A small masked image model, trained from scratch.
Model: 7.42M parameters, 48-pixel images, arch convnext, norm layernorm, activation gelu, patch size [8, 8], layers 8, width 384.
Training: soap at rate 0.00082, 40000 steps.
Data: trained on drawn small creatures on textured ground, 203450 training examples.
Rows from block 5, named by matrix and row number. Rows with one number belong to one neuron. Each number is 128 + 24 x the weight over its row's rms, rounded and kept within 0 to 255. All counts start at 0. After the name is the row's rms in percent of the matrix's.
# fc1: MLP up (model.blocks.5.mlp.fc1.weight, 1152x384), inputs 192-287
# fc2: MLP down (model.blocks.5.mlp.fc2.weight, 384x1152, transposed), outputs 192-287
fc1.151 095 [131 135  89 127 116 183 159 116 137 103 130 110 109 125 141 131 147 102 101 132 134 116 108 150 113 129 146 123 140 170 146 138 161 150 117 120 143 139 107 133  78  84 142 180 124 152  70 108 151 140 118 101 108 128 101 149  89 113 134 145 127 140 134 147 114 151 152 102 129 122 171 129 164 158 103  96 149 137  94 129 128 134 138 113 108  89 115 122 155 140 117 123 121 127 166 130]
fc2.151 112 [ 83 121 121 134 117 136 111 165 132 166 128 127 110  85 181 166 194 166 112  94 145 125 144  85 122 112 135 140 125 139 145 126 125 119 136 144 122 135 128 129 143 118  90 176  87 107 157 126 120 117 144 159  95 132 149 141 132 102 146 157 116 129  27 142 134 138 125 134 127 101 121  81 151 110 172 105 104 119 150 157  57 133 104 118 147 106 131 172 115 167 160 105 160 183 131 136]
fc1.152 083 [137  95 174 124 147  58 219 132 184 118 112 109 119 111 115 153 173 156 120 154 125 149 148 151 126 131 113 180 126 124 148 103  96 146 113 107 182 147 142 150 131 126 135 109 128 128 121  89  90 150 136 136 132 147 138 204  94 139  79 133 138 142 139 110 107 126  89 120 126 119 129 108 121  90 151 142  84 149 124 145 108 123 141  97 116 108 137 116 120 190 124 124 157 165 125 105]
fc2.152 106 [157  99 129 144 142 180 153 177 116 149 109  92 110 108 134 147 151 135 146 134 135  92 128 136 163 141 171  82  78 112 147 113 143 116 122 142 130 135  80 154 113 146 120 135 110  94 133 100 128  89 137 118 106 147 115 100 120  47 123 132 108 162 137 139 128 140 121 164 127 162 153 155 142 145 113 105 123 136 154  82 127 141 105 123  99 139 126 131 125 119 117 140 160 125 107 231]
fc1.153 105 [ 75 143 118 115 120 117 132 209 165 139 123 185 113 102 142 127 151 153 118 145 153 134 105 121 151 128 117 100 133 149  72 170 175 141  73  93 119 109 124 113 187  97 120 131 125  88 103 105  90 169 112 111 141 131 130 121 149 133 117 100 187 116 165 105 147 110  60 106 174 112 126 152 101 142 166 129 154 133  97 152  87 116 164 129 115 131 144 147 131 140 130 150 135 113 155 130]
fc2.153 094 [135 115 126 130 145 115 128 159 116  88 171 132 127 181 159 162 108 102 119 120 122 140 142 120 102 104 121 165 138 109 102 127 124 139 119 194 116 111 171 122 106 102 130 100 136 166 127  95 121 162 103 142 152 110 104 138 121 111 100 158  36 101 143  97  63 126 128 133 143 145 111  97 118 115  94 115 129 120 144  58  55 157  97 155 149 111 112 119 129 122 116 140 122 134 122 124]
fc1.154 102 [172 156 132 132 103 193 148 139  84  68 162 140 125 136 129 139 116 140 141 117 157 142  68 111 126 163 132 143 106 130 131 124 152  81 122 158 106 130 106 122 103 134 135 156 156 118  82 130 155 141 115 133 100  99 119 104 101 121 150 148 161 165 127 160 146 107 135 138 121 112 182 116 142 183 129 114 108 134 120 127 108 108  90 133 123 106 137 163 207 109 143 123 107 130 102 112]
fc2.154 102 [107 160 114  88 136 105 146 101 146  84 113 114 129 116  86 141 147  95 115  82 108 115 180 140 135 135 140 161 198 174 113 126 129  94 139 127 140 168 213  79 105 137  87  90 127 127 114 145 128 109 140 130 121 164 146 123 127 141 160 140  70 165 107 148 107 133 103 114 129 140 132 142 120 131 150 158 122 137 155 151  93 134 129 150 129 151  94 146 181  91 106 126 132 151 135 177]
fc1.155 115 [162 119 129 153 112 120 143 103  93 136 140 168 124  94 122 130 141 160  96 122 103 216 124 110 168 144 169 123 132 133 116 156  90 133  90 113 124 118 143 142 169 130 110 115 144 117 149 132 170 140 123 124  99 150 131 114 151 106 123  55 116 113 146 129 121 138 100 122 152 144 140 124 161  65  93 103 138  61 141 157 139 112 125 108 108  82 120  88 122 183 116 150 107 127 138 134]
fc2.155 123 [138 114 165 118 130 110 125 139 109  99 116 120 128 173 146 105 104 169 167  84 132 124 143 126 130 119 119 100 152  93 112 140 119 147 138 116 121 113 144 127 100 153 126  93 132 150 162 127 114 124 160  91 123 110 157 151  99 150 147 137 180 100 147 137 124 144 103 127 130  87 132 101 136 151 131 159 128 167 136 154  87 113 136 121 139 136 152 140 146 129 145 157 125 143 135 152]
fc1.156 100 [100 141 105 138 154 106 140 156  95 104 128 106 144 133 148 104 119 154 145 133 153 117 164 147 119 141 150 154  99  97 127 130 161 119 119  91 106 125 128 144 144 153 138 108 119 162 116 178 118 122  97  80 154 133 103 121 165 138 127 138 148 122 126 112 158 150 135 120 144 132 129  99 131 143 138 167 145 170 125 165 120 130 153 108 124 109 148  95  52 134 124 116 121 129 109  90]
fc2.156 105 [101 123 101 165 137 125 151 152 115 114 107  98 168 116 157 132 114 122 150 125 139 101 168 130 112 124 119 178 119 142 109 129 164 116 131 200 137  66 114 153 140 102 135 145 129 105 128 153 144 110 126 139 143 126 130 122 159  90 134 128 135 167 188 111 114 123  93  90 125 172 139 134 131 139  86 114 149 132 158 106 108 174 105 130 129 130 153 147 176  98 160 158 128 145 122 180]
fc1.157 094 [134 176 119 106 110  61 101 131 130 156 134 101 125  97 142 108 120 124 124 138 142 143 146 104 124 109 147 140 124 138 143 126 142 140 130 137 155 111 169  91 125 111 164 123 131 101 142 162 140  94 163 125 115 125 166 133 150 148 174  67 104 114 105 133 120 151 173 133 109 117 136 100  70 118  83 129 146 112  94 115 151 143  84 130 143 149 139  97 122 147 108 106  97 137 147 137]
fc2.157 107 [ 93 134 108 125 134 150 113 157 122 133 136 154 153  88 113 144 147 158 137 169 133 126 114 103 121 114 110 122 119 140 147 154 120 128 105 136 100 181  93 143  90 175 123  92 122 167 122 182 126 180 134 127 151 135 144 137 138 132 175 128 137 130  97 120 137 108  77 127 191 126  90 112 102 123 151 141 125 144 141 149 198 145 168 116 181 113 125 149  95 170 113 139  98 160 116 113]
fc1.158 097 [104 130 132 114 133 128  84 104 145 116  73 111 119 133 143 108 119 138 111  99 107  98 125 130 149 110 122 151 113 133 120 129 156 123 141  91 145  59 116 126 153 111 148 113 101 155 137 116 149 121 109 151 173 151 160  70 137 139 178 118 134 112 119 147 130 154 111 172 196 135 116 123 102 143  48 127 123 153 125 115 129  96 122 129 145 154 119 118 145 162 146 142 146 109 137 107]
fc2.158 095 [140  82 146 155 140  93  79 149 132 158 103 122 174 110  99 164 137 128 132 185 142 159 130 159 134 117 128 160 119 122 126 133 136 150 157 170 114 181 163 200 127 180 116 100 134 100 150 117 134 130  96 145 143  94 102 150 168 151 131 189  94 133 127 121 148 125 113 125 104 138 127 152 137 116 171 161 107 131 115 121 225 119  77 121  98  94 148 158 111 163  77 145 157 127 152 132]
fc1.159 111 [110  97 132  90 169 128 111 152 134 130 156 172 105 113 154 131 134 146 185 144 130 122 129 123  77 100 120 142 159 129 113 107  74 169 113 120 107 155 106 123 111 124 117 100 116 161 121 121 164  90 152 131 110 149 158 136 122 119 136 122 147 142  95 159 132 126 131 148 129 122 115 109 172 123 133 168 161 100 133 124 139 131 126 141 122 154 125 139 117 150 103 117  97 110 152 129]
fc2.159 114 [122 144 129 113 107 131 114 117 148  99 148 108 162 136 144 142 159 124 138 146 134 120 128 128 120 143  98 138  26  96 116 133 123 118 122 107 148 135  50 132 118  98 116 133 107 126 133  83 135 112 105 102  98 120 131 115 135 144 146 106 122 149 105 147 131 136 131 123 134 152 114 127 114 136 144 133 141 166 117 151  96 148 102 138 104 132 128 145 124 103 142 122 124 137 119 142]
fc1.160 109 [134 145 136 132 137 138 124 144 166 119 125 102 133 126 136 103 152 105 130 169 122 119 116 139 131 129 168 138 133 135 140 106 122  70 153 135 105 198 126 121 138 110  85 122 135 117 127 126 131  88  95 119  99 130 163 141 108 139  89 161 154 121 140 148 142 121 126 128 127 142 157  94 164 172  98 106 104 112  87 168  89  43 128 134 188  78 136 181 163 120 106 119 127 125 125  99]
fc2.160 121 [125 111 136 134 120 141 115 124 126 105 143 107  64 130 117 107 125 172 173 129 127 190 154 110 149 140 127 149 100  91 113 163 131 129 137 136 109 154 146 136  98  95 139 139 156 122 118 114 110 143 144  99 143 139 140 117  91 100 154 132 175  81 141 126 139 106 126 126 129  97 124 142 124 140 124 131 132 138 146 132 160 102  89 139 129 121  87 102 122 101 122 169 141 139 111  81]
fc1.161 102 [167 138 143 102 116 143 137 125  99 115 132 136 118 123 178 152 113 110 125 129 116 154 147 122  67 132  91 113 131 150 141 151 124  99 169 157 105 107 107 156  36 134 156 120 145  98 141 139 153 145 150 135 131 125 115 125 126 119  95 172 141 181 172 119 120  99 157 110  71  99 149 119 103 107 102 114 154 156 114 144  43 115 148 161 112 145 194 108 140 128  86 170 112 126 101 125]
fc2.161 099 [ 83 131 135 113 147 161 156  88 165 181 160 103 112 137 132 187 102 108  86 117 132  92 110 151 114 149 165 135 168 114 130 127 112 147 126 160 100 157 170 150 140  99 107 132  87 128 106 105 120 121 141 145 141 124 133 167 118 119 141  94 106 119  46 108 144 136 119 109 167 142 125 131 124 123 144 111 131 127 147 149  72 139 136 126 138 132  97 122 125 121 109 149 135 170 106 163]
fc1.162 109 [136  66 142 101 154 119 120 145 130 106 130 145 150 141  98 144 111 100 130  72 165 114 120 130 103 113 143 158 119 137  97 141 116  88  89 112 106 126  79 151 119 121 146 135 136 122 116 121  97 161 120 125 111 167  95 148 120 116 130 121 195 118 125 101 145 163 109 122  92 123 125 124 119 152 125  89 128 109 122  92 114 147  87 137  70 121  99 147 137 124 160 155 137 163 150 105]
fc2.162 077 [165  84 112 156 118 147 121 130 147 146 114 122 119 131  83 152 117  83 150 145 149 119 150  97 135 124 111  82 156 150 154 145 114  85 121 156 128 115 146  85 107 139 112 150 126 123 133 115 126 118 147 157 154  69 100 158 121 132 123 141 127 156 101 149 107 140 144  90 126 126 125 131 176 136 113 125  94 138  65 103 123 126 171 173 124 109 124 165 146 140 115 124 106 128 144  68]
fc1.163 105 [104 125 122 120 152  78 107 139  52 120 115  85 121 147 182 112 150 117 138 101  85 114 125 132 180 106 122 136 102 118 130 163 112 101 148 107 133 115 122 119 118 112 103 146 141 117 136  96 169 123 130 101 153 147 127 156 124 140 155 149 128 102 144 122 101 121 126 117 159 101  89 133  92 155 110 111 109 114 134 138 136 119 141 118 142 116  87  85 111  99 111 113 119 150 131 118]
fc2.163 098 [143 120  99  95 216 130 132 106 119 158 139  71 144 171  69 106 118 124 124 115 135 135 119 147 125 128 134 114 147 127 149 140 147 129 138 112 121 155 117 141 122 110 148 114  74 125 113 137 144 129 119  55 147 118 141 123  97 138 140  90 132  99 110 131 140 136 133 132 112 155 116 108  96 136 136 136 147 140 137 109 160 148 134  98 111 157 111 124 147 103 116 129  86 123 125 204]
fc1.164 113 [136  81 115 116 131 162 107  99 121 125 142 135 189 128 130 141 132  98 132  97 128 135 135 133 119  81 104 105 143 119 141 123 132 191 116 117 129 118 164 152 188 122 119 118 122 116 124 151 134 144 122 123 153 118 127 167 136 157 123  84 111 134 110 157 153 126 166 125 104  91 103 111 149 143 126 140 143 149  74 125 146 153  97  84 139 125 102 110 113 122 106 121 134 132 128 127]
fc2.164 096 [ 90 101 121 112 123 138 113 137 139 153  78 126 129 169 119  91 144 135 146 143 130 146 102 149 146 166 104 134 115 110 133 127 145 124 151  53 151 170 144 139 164  82 130 124  90  83 117 137 137  82 140 107 129 167 136 132 113 113 129 185 149 142 124 127 117 146 125 146 173 114 121 158 154 125 160 148 141 149 147 158 168 141 151 114 118 146 103 147 117 169 115 173 129 135 131 168]
fc1.165 108 [136 113 162 160 123 164 115 123 147 154 140 161  92 102  95 118 111 138 114 139 123 105 112 112 132  92 114 121 119 137 149 128 120 173  94 125 166 105 173 108 125 122 123 102 128 137 107 109 177 119 139 148 152 138 160 137 136 158 108 112 135 123 164 146 130 104 156 128 173  79 111 142 104  91 169 122 154 147 101 122 130 106 127 119 117 110 107 113 193 136 143 144 170 157 142 122]
fc2.165 104 [114 147 146 189  71 111 153 126 120 131 155 108 145 115 125 124 112 117 130 111 124  90 144 176  94  92 108 155 136 154 112 145  93 140 145 131 127 104 146 160 112 156 124 132 160 127 140  84 133 110  94 202 170 171 127 107 114 154  94  71 104 146 175 129  92 135 131 151 111 129 155 139 128 127 130 120 145 164 136  86  87 151 115 122 107 114 145 129 125  95 160 141 101 159 127 172]
fc1.166 101 [116 116 138 136 176  97 157 163 124 145 131 128 113 101 128 134  94 156 167 128 174 203  73 112 166  84 166  90 118 120 137 115 121 133 135 146 121 128 178 120 179 141 134 120 131 113 151 126 131 123 104 126 131 132 144 106 123 133 138 110 137  86 111 146 135  98 113 144 124 146 129 130  98 145 139 138 143 108 133  88 142  62 152 161 131 121 114  90  71 111 176 135 136 131 114 129]
fc2.166 105 [139 106 136 109 102 133 139 115 127 105 130 151 121 151 120 120  95 100 166 106 134 130 162 123 183 112  91 124 110 136 172 148 112 110 131 172 165 132  94 112 149 128 152 133 177 106 123  94 129 114 102 112 123 138  96 113 184 130 106 106 101 114 149 139 142 125 135 120 128 146 133 159 148 124 120 123  98 150 117  82 105 117 114 160 132 149 158 152 114 126 120 139  65  63 120 160]
fc1.167 101 [149  98 127 151  92 126  82 141 109  85 146 141 154 143 142 137 114 115  94 114 137 126 137 112 175 158 116 130  96  47  65  98 119  66 141 109 129 136 105 147 149 117 129 129 141 131 135  97 120 174 142 132 122 146 119 174 133 154 128 129 146 106  97  93 104 100 122 124 120 140 104 142 109 176 135  81 148 163 122 121 105 127 144  93 110 138  95 107 119 136 201 135 142  89 121 101]
fc2.167 092 [ 66 158 134  98 153  90 116 127 136 115 135 110 136 131 146 169 126 135 166 130 136 121 114 167 144 117 177 133 122 148 113 149  86 127 107 111 141 149 158  61 113 113 111 144 150 157  84 141 104 160 130 129 119 122 153 133 138 141 139 159 110 101 159 111 114 151 136 125 143 112 115 128  94 107  95 157  80 157 127 100 141 143 138 118 127 127  89 153 129 123 112 116  92 107 121 139]
fc1.168 090 [141 116 121 155 113 154 136 141  98 101 140 110 117 146 135 148  67 118 132 152 152 121 111 145 132 114 133  99 145 137 157 113 131 101 106 126 119 135 102 144 122 126  76 154 166 171 186 122 112 157 120  97 135 141 134 160 174 127 164 116 121 115 170  87 110 134 133 136 135 110 113 154 146 167  97 115 160 119 112 130 132 146  94 121 118 100 148 158 129 123 193 155 145 139 123 124]
fc2.168 103 [121 116 105  95 156 130 126 132 120  96 146 146 100  96 185 150  73 128 115 120 128 138 145  72 171 110 103 156 117 156 142 124 131 132 127 108 106 149 150 116 106  98  97 139 124 106 165 119 114  96 148 118  87 148 122 103 169 102 105  89 104  99  32 147 141 118 139 137 130 132 144  98 132 118 143  99 126 138 133 126  77 110 156 137 115 145 119 135 117 120  86 123 162  92 124 127]
fc1.169 101 [142 153 138 100 152 115  67 161 148 145 133 144 154 139 112 111  87 119 138 142 154 122 123 140 134 113  89 133 126 120 110 100 124 141  91 105 118 151 152 141 116 119 107 128 126 134 129 132 109 113 113 118 119 153 159 124 110 138 151 152 115 129 120 130  87 138 144 139 128 123 148 126 131 163 122 168  94 118 120 110 139 109 134 142 155 131 100 116 160  71 106 113 116 129 145 115]
fc2.169 104 [ 90 112 107 128 136 156 130 135  63 166  89 125 139 109 163 148  97  89 149 133 122  95 122 165 122 143 100 121 120  92 102 133 115 123 103 166 111  95  90 112 137 129 159 148 157 104 167 127 134 120 137 152 174 129 109 129 108 118 136 127  63 137 110  91  55  78 148 133 119 123 149 123 123 137 132  91 171 109 151 141 106 109 132  99 119 128 160 132 106  83 148 135 124 104 143 215]
fc1.170 094 [138 108 145 172 140 129 133  92 152 103 127 124 103 122 135 106 103 140 136 107 144 110  95 120 128  74 143 100 134 122 117 117 145 140  99 136 133 136 118 124 131 144 148 156  83 130 110 131 106  97 140 124 102 120 107 153 116 135 134 137 155 114 137 161 117 106 130 149 170 143 146  79 140  76 113 143 133 120 129 125 156 135 160 208 109 163 138 116 136 143 144 121 111 114 138 109]
fc2.170 105 [118 100 124 127 151 118 124 129 115 157 124 128 136 151  99 158 131  90 116 138 123 160  94 148 111 146 138 120 206 128 121 112 133 134 135 142 114 138 115 117 126 116  98 144  83 115 168  99 119 148  99 172  97 129  62 106 117 171  95 113 122 111 161 122  89 128 157 141 139 100 125 139 159  97 125 129 144  90 131 127 122 185 127  84 125 117 134 181 134 153 176 123  65 131 129 131]
fc1.171 100 [112 138 105 105 121 106 141 120 110 108 121 122 157 136 109 124  96 115 129  88 141 126 144 138 164 138 121 134 137 131 124 108 116  98 111 139 127 125 159 181 121 115 107 133 144 111 136  93 101  94 110 158 137 157 106 131 125 111 147 139 133 155  99 127 136 155 126 130 170 192 133 131 109 130  89 106 179 149 128 103 161  81 130 157 132 140  69 156 155 115 156 139 131 131 159  95]
fc2.171 092 [159 116 115  78 105 149 106 112 146 128 116 167 123 113 132 137 106  87 129 104 131  99 115 122  80 147 180 136 121 147 121 106 138  87 100 203 163 156 123 138 114  93 161 154 105 127  94 141 128 107 129 113 127 102 120 133 137 123 105 137 147 128 132  83 133 114 136  92 123 117 127 153 151 153 154 172 158 123 132 132 131 147 142 152 116 142 121 146 148  96 138 131  86 139 110 125]
fc1.172 094 [118 110 114 103 134 165 136 149 124 194 108 108 154 147 123 137 123 175 145 108 129 144 123 122 144 129 120 107 137 119 138 150 141 148 127 117 158 126 135 102 132 112 116 137 141  92  96 124 113 103  98 113 123 113 103 167 120 102 133 129 125 138 104 101 150 122 104 138 159  84 121 142 158 114 143 115  93 106 115 117 130  81 107 143 124 137 113 127 104 112 149 107 148 140 116 120]
fc2.172 105 [143 109  85 137  72 121 115 110 137 108 117 120 136 109 106 146 172 120 107 123 145 133 131 160 144 125 186 122 123 135 123 111 141 112 122 149 157 151 147  64 169 128 131 133 145 141  88 102 130 143 135 114 120 114 132 130 169 121 128 127 112 124 152 151 108 125  88 123 134 149 111 139 137 114 109 125 122 153 121 127  93 111 136 165 141 126 135 117 140 139 155 112 120 162 128 112]
fc1.173 088 [113 102  85 143 122 150 202 125 128 152 124  71 127  95 134 128 118 130  91  93 165 121 156 140 116 111 126 135 101 126 161  80 140 136 101 121  86 167  98 117 106 100 129 140 133 124 158 185 146 117  97  95 124 115 146 120  89 149 155 141 134 169 132 142 121  94 120 143 150  98 107 129 142 156  95  89 111 148 153 113 120 125  78 114 130 199 135 123  92 119  94 135 142  99 123 140]
fc2.173 098 [109 111 140 166  87 122 126  96 106 165 113  91 139 109 122 139 168 187 132 145  70 157 119 139 152 139 107 127 111  87 119 150 138 138 143 127 108 114 119 113  60 114 129 130  96 100 149 131 104 110  95 149 118 133 145 122 107  95 151 112 124 175 105 129 125 136 154 145 136 110 138 165 109 122 117 156 165 108 129 103 119 151 118 110 122 141 128 145 140 168 143 124 102 179 147 132]
fc1.174 092 [101  97 108 115 133 104 157 133  93 144 113 102 174 108 157 124 133 137 125 122 150 121 110 144 129 149 143 158  97 103 149 144 128 176 134 129  85 172 115 115 105 137 126  83 148 124 134 136 150 138 175  37 135 154 118 123 127 165 147 128  83 104 143  98 168 106 140 128 119 122 143 113 128 134  74 111 147 140 143 129 175 119  74  96 167 113 158 141 143 127 132 150 114  73 116 135]
fc2.174 104 [102 107 115 106 110 124 141 140 124 143 105 149 136 105  99  60 131  98 149 135 125 150 137 147 200 102 120  92 145 123 155 137 115 120 133  98 139 100 103  85 167 188  82 105  90 116 130 170 122  92 153 144 126 156 147 121  86 149 108  90 195 119 141 145  93 149 122 138  81 120 126 139 103 112 137 128 118 152 138 151  93 153 124 118 164 161 130 143 140 159 132 133 141 144 142 165]
fc1.175 089 [132 112 179 121 131 153 135 112 197 133  83 135  98 130 112 140 144 132 101 150 150 125 100 130 119 128 132 155 153 132 153 151 127 142 136 120 117 102 109 129 132 129 106 109  80 133 136 140 193 121 151 189  84 173 121 163 127 109 173 104 164 141 121 113 115 145 127 155 115 115 106 120 122 103 160 153 126 146 167 126 128 129 132 153 115 147 144 110 121 147 174 147 170 143 147 103]
fc2.175 099 [179 104 146 149  75 125 158  72 140 130 145 134 183 155 139  99 147 130  99 120 116 106 115 175 132  90 153 137 139 134 104 141 161 117 125 101 142 121 140 116 121  93 152 147 137 139 127 162 154 154 112 127 158 141 118  99 143 163 159  83 117 152 139 151 135 142 133 136 121 100 136 144 112 146  95 164  90 117 138 162 126 167 104 168 119 121 113 156 176 146 139 135 138 120 106 148]
fc1.176 110 [ 91 106 132 103 144 123 165 118 115 120 138  85 108 145 129 124 147 141 125 157 153 144 158 149 122 124 125 143 110 125 116 181 122  83 154  98 127 161 134 105 182 113 108 133 113 146 138 138 142 166 104 104 144 156 121 126  89 151 103  62 128 126 164 102 118 125 101 126 113  98 164 138 127 125  99 104 111 159  86 167  61 130 133 147 140  76 132 146 106 107 146 152 151 106 125 108]
fc2.176 108 [129 100 119 135 142 123 149 146 115 109 117 106 122 107 103 164 138 138 115 117 145 129 154 161 150  92 126 111 131 122 112 124 126 136 111 183 137 155 168 100 134 111 144 151 112 154  86 141 127 147 133 117 120 126 117 152 124 111 124 130  74 138 123 126 144 126 111 107 122 156 108 120 176 132 150 119 118 159 113 138 133 150  99 145 150 117 126 101 112 126 164 155 106 159 105 136]
fc1.177 102 [136 134 139 127 131 153 119 147 113 152 148 129 133  96  96 118  94 144 121 120 100 130 139 145 124 140 111 134  95  94 118 148 128 163 121 107  61 112 104 122 124 145 141 169 133 111 105 147 129 107 123 100 131 122 121 156 141 145 120 134 118 145 113 167 114 139 119 146 149 138 148 101 112 125 148 152 132 158 121 108 169 153 128 184 141  94  89  64 112 112 101 175 124 189 151 129]
fc2.177 105 [143  74 127 113  53 102 113  80 113 142 100  95 122 120 109 142 143 100 138 165 145 158 161 131 148 113 153 154 113 138 116 108 126 149 129 173 135 141 133 108 124 129 121 112 143 149 119 140 104 107 118  87 119 111 160 144 139 131 114  38  88 133 111 104 143 137 159 138 136 103 139 104 149 134 100 135 128 137 155 145  94 134 114 148  99 123 133 103 130 126 122 149 184 158 127 165]
fc1.178 100 [138 146 145 170 126 133 147  82 130 137 121 134 115 132 150 156 118 156 127 111 110 154 109 114 113 110 104  90 156 126 111 136 151 145 146 110 112 122 132 112 116 169 133 123 103 173 151  83 159 124 124 121 103 112 109 157 117  99 132 135 119 124 185 122 113 170 163 139 145 108 160 119 145 149 139 104 126 121 124 125 132  86 163 132 111 150 114  98  93 137 140 129 121 169 133  99]
fc2.178 099 [ 89 132 148 162 111 118 121 123 138 137 103 142  72 160 122 123  94 125 134 113 128 118 182 142  83 100 125 157 138 132 130  95 155 134 136 175 129 145 136 138 167 103 122 132 110 126  87 108 118 117 141 161 162 118 166 111 141 110 134 121 100 143 122 119 116 145  92 124 133 100 152 109 129 153  98 136 108  98 113 176 193 113  74 114 129 155 164 128 116 116 182 127 103 136 129  92]
fc1.179 110 [124 151 111 137 116 139  99  95 220 110 131 153 127 100 124 108 107 131 112 118 108 119 159 145 125  92  87 121 159 113 129 145 145 114 147 135 107 126 165 143 126 170 100 111 126 113 159 140 126 148  92 136 117  99 129 128 172 167  78 130 129 106 140 139 146 133 138 130 120 156 119 140 142 118 120 142 117 123 112 145 131  78 158 140 149 147 120  85 109 122 126 116 146 125 112 106]
fc2.179 108 [145 139 124  99 157 149  78 134 119 120 128 121 126  91 108 120 147 149  99 126 124 125 107 124 124 114 135 107 107 167 151 146 169 145 121 117 134 113 120 216 139  94 167 127 162 141 107 173 191 105 127 108 114 151 119 134 171  95 119 163 137 105 142 127 100 125  89 128 120 129 105 161 151 135 151 104 163 131 125 132  92 166  82 143 117 145 192 131 107 123 111 100 175 114 101 173]
fc1.180 107 [140 137 148 140 114 154 169 168 135 120 135 116 141 146 115 160 132 108 142 135 133 103 162 152 135 112 115 171 116 104 125 147 147 123 113  99 121 168 178 166  84 159 107 146 134 142 119 118 133  86 121 154 101 118 121 137 143 208 153 135 126 136 115 122 100 121 168 149 129  59 148 131 169  91 163 150 153 147 123 136 120  98 117 120 136 157 127 141 155  84 126 150  83  67 121 135]
fc2.180 101 [ 67 136 123 115 118 126 133 154 129 101 143 122 137 128 173 155 142  99 144 135 106 144  94 164 149 112 163  85 146 108 142 125 136 108 125 116 119 162 136  93 155 113 145 146 124 126 120 119 133 135 115 137  99 116 122 126 144 132 155 186 114 154 121 115 141 120 141 107 137 114 109 112 160  93 128 141  98 163 157 132 148 129  97 139 115 119 158 102 130 165 111 149 128 121 133  36]
fc1.181 116 [134 152 123 121 161 129  98 133 116 122 129 105 122 134  88 129  84 148 101 124 104 135 172 132 159 102 122 112 126 125 105 107 158 122 127 138 134 131 134 149 116 140 171  92 111 123 131 130 168 135  74 172 136 116 129 127 160 147 154 125 114 124 121 115 142 111 116 164 126 134 153 128 124 118 103 134 136 138 142 129 130 127 174  89 106 151  97 119  59 128  90 138 126 128 137 123]
fc2.181 131 [106 116  79 168 129 141 106 108 110 143 116 136 134  71  90 148 139  91  94 232 121 116 148  61 172 151 137 150 174 102 122 131 158 149 137 131  87 185 167  37 155 125 148  90  89 108 181 112 128 114 100 123 103 119 115 142 127 148 124 155 168  98 176 126 128 129 142 133 131 133 119 128 117 109 112 160  96 138 143 171 107 120 124  91 125 128 146 135 135 120 148 147 152 147 132 160]
fc1.182 091 [139 137 130 136 120  82 151 142 123 120 131 181 139 118 131 153 131 139 141 129 148 107 160 119 122  67 112 118 122 141 126 123 138 134 255 138 132 137 156 111 125 137  95 131 133 121 123 135 195  85 132 116 126 125 152 111 118 134 116 157 121  98 133 141 156 152 130 118 130 103 108 142 100 152  76 128 150 132 109 118 127 130 115 116 144 124 127 135 113 114 125  94 122 128 111 146]
fc2.182 097 [127 128 116 155 117 132 126 142 137 136 118 115 112  88 136 115 100 150 144 134 110  85 136 152 144 155 120 118 131 129 140 149 134 153 132 118 162 110  87 150 121 126 132 103 135 113 129 172 144 141 149 106 147 162 153  96 112 108 115 146 166 163  93 123 171 125 142 153  96 101  50 107 121 133 123 146 183 145  98 165 162 136 133 113 158 147 137 121 126 112 161  91 125 170 122 142]
fc1.183 091 [160 100 133 145  79 147 115 127 104 126 118 130 111 120 115 145 118  91 111 127  88 102 136 132  97 119  87 114 140 143 110 162  77 132 101  81 136  84 140 145 120 111  89 152 137 123 125 127 153 150 129 162 118 122 150 129 124 142 127 141 116 151 148 153 115 160  96 110 125 117 147  97 137 125 166  79 125 126 108 116 120 104 144 150 137 125 152 139 108 127 111 107 157 123 171  85]
fc2.183 103 [126 112 148 102 107 128 135 137 140 162  90 130  84 133 150 137 146 153 125 122 163  86 123 162 101 109 143 152 155  76 125 145 101 152 172 126 113 130 136 112 138 125 128 135  95 106 118 125 139 122 131 141 157 144 127 122 108  99 126 104 129 191 107 127 124 107  88 158 121 122 122 127 131 158 116 106 122 141 157 160 152 110 116 133 137 129 157 105 128 107 125  85 138 128 124 193]
fc1.184 097 [127 154 126 141 161 112 155 122 133 121 129 118 129 129 132 135 134 113 108 178  91 114 170 133 109  76 137 118 145 155  67  97 126 120 126 126 132 201 106 131 114 151 186  90  89 132 125 112 141 108 156 159 120 138 144 143 144 135 117 122 147 129 108 109 133 117 115 124 135 122 135 105 136 121  83  88 122 107 119 122 127 147 172 197 105 141 142 118 138 172  94 111 105 109 141 128]
fc2.184 115 [112 122 128 131 116 132  82 124 106 171 132 132 119 133 168 161 154 144 149 104 122 129 139 139 144 130 126 175 192 108 127 127 128 157 110 123 100 141 133 147 146  88 112  99  82 128 227 106 138 122 112 113 148 107 103 123 124 139 152 112 113 129 177 108 132 126 148 119 132 111 151 138 138 144 124 124 123 177 143  92 171 130 153 125 117 146 127 126 143 127 149 132 102 140 125 153]
fc1.185 098 [101 121 143 120 123 136 147 109 144 107 158 132 120  69 124 144 130 118 178 145 147 127 149 107 121 162 107 132 168 114 169  84 136 131 117 134 170  54 162 114 166 155 117 129 116 123  45 145 149 135 150 102 132 115 144 120 155 117 171 105  97 112 110 127 127 125 132 138 144  75 105 152 161 124 150 128  71 130 148  81 114 124  44 134 131 143 111  90 120 125 115 146 157 136 111 143]
fc2.185 108 [105 106 139  98 134 146 119 123 124 103 114 108  97 140 105  78 114 125 114 140 142 131 131 155 115 105 120 103 158 134 111 126 143 116 125  77 153 115 106 159 117 138 104 125 217 122 111  93 106 146 112  99 121 127 141  73 119 132 107 124 148 162 147 158 122 128 101 121 126 140 151  93 145 137  91 147 124 177 119 189  95  94 156  83 120 115 114 112 121 135  93 156  91 158 142 160]
fc1.186 095 [136 207 126 105 115 121  89 168 117 108 149 147 116 133 130 148 138 121  88 112 115 148 135 126 125 139 140 144 133 152 169 129 104  88 121  94 136 151 131 138 115 151 118 134 151 142 142 171 149 123 150 167 128 127 146 125 158 144 154 114 123 133 144 128 142  91 151 110  99  81 169 101 114 144  77 143 113 121 147 119 118 107 159 122 143 162 151 124 121 172 131 136 170 141 117 141]
fc2.186 103 [109 172 155 177  82 119 130 113 100 118 180 105 115 122 160 139 116 129 117 107 114 101  97 137 136 121 115 163 150 133 166 123 127 134 139 146 170  73 153 115 131 114 152 129 133 159 147 129 123 104 128 132 155 132 153 109 151 153 145 142 140 141  89 128 119 142 112 137 184 161 113 186 120 130 146 120 106 141 106 176 130 134 121 151 159 120  86 101 131  94  84 120 159 135 117  91]